config.toml
crop_scale_min = 1
horizontal_flip = false
color_jitter = 0.1
noise_std = 0.4
activation = "silu"
weight_standardization = true
attention = false
upsampling = "nearest_conv"
init = "trunc_normal_002"
residual_init = "none"
lr = 0.0015
beta2 = 0.99
eps = 1e-08
Rows from block 10 of a small image denoising model, named by matrix and row number. Rows with one number belong to one channel. Each number is 128 + 24 x the weight over its row's rms, rounded and kept within 0 to 255. All counts start at 0. Numbers have three digits each.
Before each channel's rows are labels from the 100 images, of 14848, where the channel reaches its highest value: "lies over" is the class under the peak. Only what is clearly more common there than usual is listed. The data: cartoon faces.
# convs1: 3x3 conv (model.decb.1.0.convs.1.weight, 48x48x3x3, standardized in use, each kernel summed), inputs 0-47
# convs2: expand pointwise conv (model.decb.1.0.convs.2.weight, 96x48x1x1, standardized in use, transposed), outputs 0-95

lies over: hair
convs1.44:129138104149152125118147116116111120080148078122105151135125120117123117157111121145158093081162184156089108155119116134132090166152107115119111
convs2.44:140192166152140124144119112142113101135135101141147155148141123131124187152128142114151134117155127162145130130161115128118130128072138134119091126132109128156059150143097151196109092117141137120115146129137182102132144117133099151111166139104131171135143146175086118100138135132107130124

lies over: nose
convs1.43:141125178134153112124094129108126122074123094158123163108176134136115127103132142150141156133131110103122131162123108130129170142177120119079089
convs2.43:129114117092099134121123109117131151121102148096170104105103146154106098108124166112162121127148103121136096143143124166099131120132174136157162122119140100132166147100124142112122144093124106078206113121141109134126165147096158109127110145103152102089107126072120116121136128141138072111

lies over: backdrop
convs1.11:148095160112122134138157137098141129107093131128143179124175093135128078119097124148156137136095159110147188131120129138120155150120108138127088
convs2.11:127157132159155138122094140129143141117138099171122086129139071138133146117132117108135135150172115110132121153120149126191129147133097086159158121120154100111124130151129108134119123145109101110142182109105136116148060111122146126066141156126129119151163132155105140126116059136151134149

lies over: hair
convs1.46:125178116105129126140126119108114138120128107127125177107097137125134146118106119140137146121101118134128087134147135125115131018113161156130132
convs2.46:153129093101081131141118122131127140137136145150173096155176102144125147190126160157139138167119142103118127121131154144141171153086105144128077114169131127106111128137117119126171116117126119106092105165153164148150134133112126150100168092170123116160130164103130117162142136116095104121

lies over: skin
convs1.27:147130125102149152122097123126114136115093138138117127122166158103110109120118136140145111156171155085158119142121122130125118155220134126108085
convs2.27:135150117125116132112117107149090112102124123223108134110125122144134124128167139119126131152113097124137138124071123097141130135118139138093144110117155134111138136110116078153157133139142114160080161171154099135133139097075107098136063125088143119112083110120134129151131136110129147104

lies over: skin
convs1.22:138121151118133150122153124139116113092098111130084117112144170077178104117118123144147100156108196125098145153126129123118133134114135129117076
convs2.22:120091124132117128120119129158141127136122098124112123133104179099083144129115141121148162120108104114153088126117103135129142156160116170122089111126123137117059094149114079116167144160092117111132130096124111141139180088141154149093152088120081145143112131117133113163124135119119179096

lies over: hair
convs1.38:153148147137107165128141151157174139139062136162131123154119161101150116104134135139137155136131104091149134099135137110112113096189143137112105
convs2.38:095104140104119090117150139149125139086094110132097091109114134101104117079108114133108143162167133122103113151127132109119132097122137120166149117126137122106126094152134164089113144066115134112128129121081140122136117130166091134122104091203154086153134137127160134149083156105116125127

lies over: hair; hat
convs1.21:035127141113122150135128161141114116120133154137119134132164120121135135133144119141120143127118137120154088146136126051181149150122119137141138
convs2.21:110121092144164137174099108144095125149100129104163134126114150147165113115098104094084165109104130129140150158122152101117186159117108143140157125130151145158148129127135149158067072156117103146135128132132152150099123129148128123140135098143144141134189154110161143131160109109129161122

lies over: hat
convs1.36:132019140108146180127120141135140153133115115138165134133140150129134145129103131146139134118114125118111088129119135163143134092141142143095144
convs2.36:147160117104143142115128076096144095130107162128125111133134088113134126145105131147149149106160111125134135117158158128148101118135155117149108112126092142118116150120091129105133125126132123131084126125143132125131137126111135108115107153087147131120185116158187232173137100139175138136

lies over: nose
convs1.13:140161100114112129128137132099123163101115124156093160154167142130093099117115124153144127119141138121156130122108111141124149180207139127086127
convs2.13:134101175214094153119148129095117156098137128151145129110114100118146143141083124114057114132134097121161129137130122159120139113144126094166156154130124147153114135116124167120129120147138144113156129189123153127115125133127156094137155122112108145110101128136149126108122134119175114066

lies over: nose
convs1.8:126128142134122126110134142133123138141103138156159148139139170098151130155108155122148122094092164105147077160105117114141155092207123121121111
convs2.8:115100129147117136173159161153144131106164139149125181100108119130128168164119131119190120097104135163121153131121135131133118159106129134125120098111106144118147110150156126150157102134213125154100146147140095147152117169124122153115173131113133171101158112156139156126143169118137137123

lies over: eye
convs1.39:153138140115088129119131095105111113139127149142107145129139115129126126136139145150115130104159157109112053110138131170125164160106057156142138
convs2.39:099113147115125134144165121068158109169134102126144118122129122106093101134165118146135130116120112090118156134088134127152165140181155167120136133136152136148158122123139178116131120147118132165110128152123110092130135081176117122122173093139094150142130101186135128083141139101133121085

lies over: skin
convs1.2:142135151147105139138154121120118090155099107118143182117129174111151126123150118149187140122139124132114177094058113119129152119144118124124142
convs2.2:081152137141133116123079101165135168119110157125158124184161073178111112161153112092150140133118138139073153127115131143135140121088113142133118164166123145142178141119142133129125136068135141162112129151116131135091142124074115126152106140125126122116104134134142156130106112132103100158

lies over: skin
convs1.29:161105139135102149135160109140111105143136121148138153133141117126115108128140133123172121136097139145144041115144110163130130132088175077114136
convs2.29:110182123137139135146129100119116084142135135129124137118160116133127115097104115130094117139131123142153123132124128140141122117162153079158065136088124197112138145118196124146122125130138151176146148123115129149156119136143132130145134115124176177163169180125131106147109161087118145125

lies over: backdrop
convs1.14:128117150113101125117133146146134151123151115157110146124202164083133162109157107137124116123099206118101137153112147127121149107140122121109140
convs2.14:177135123093133125126132116151139199126115129101099187128103124134117108117137112159113108132138121131145125108160152112085111094090119190155115098136113108147148138116118135141155104134108126123091143125177106135116113140160067155127156103111139146169126123119131122150134128128133057138

lies over: brow
convs1.45:138148088103112159114153135133093171152131132163083130126159135116154086141120121152110116060107170111141164153108151127116131138143130128146135
convs2.45:133132169156146140128140154119096151135130114098160129134139100088091140107137123143093138104112155131162093129120147143118133133132134155125149106091108122118131162146069136160159102092139138127119110102145123141146157130137196065122072146104146174126128106108080127121125132152123140174

lies over: brow
convs1.23:133135133137122127115175153112109177120095139131105120129095138139077168143153120132129109149125088166146169131087070136121118117169128136114120
convs2.23:139107102129136152141159104109124126151152124087128135121135151138105140138157108138120159132081151121072112115118155139118144125165131129136147125104137123148136133116109104150107158119108123155039095112130119141137093174148119082108142153116136162152102160147076137080146123171145088122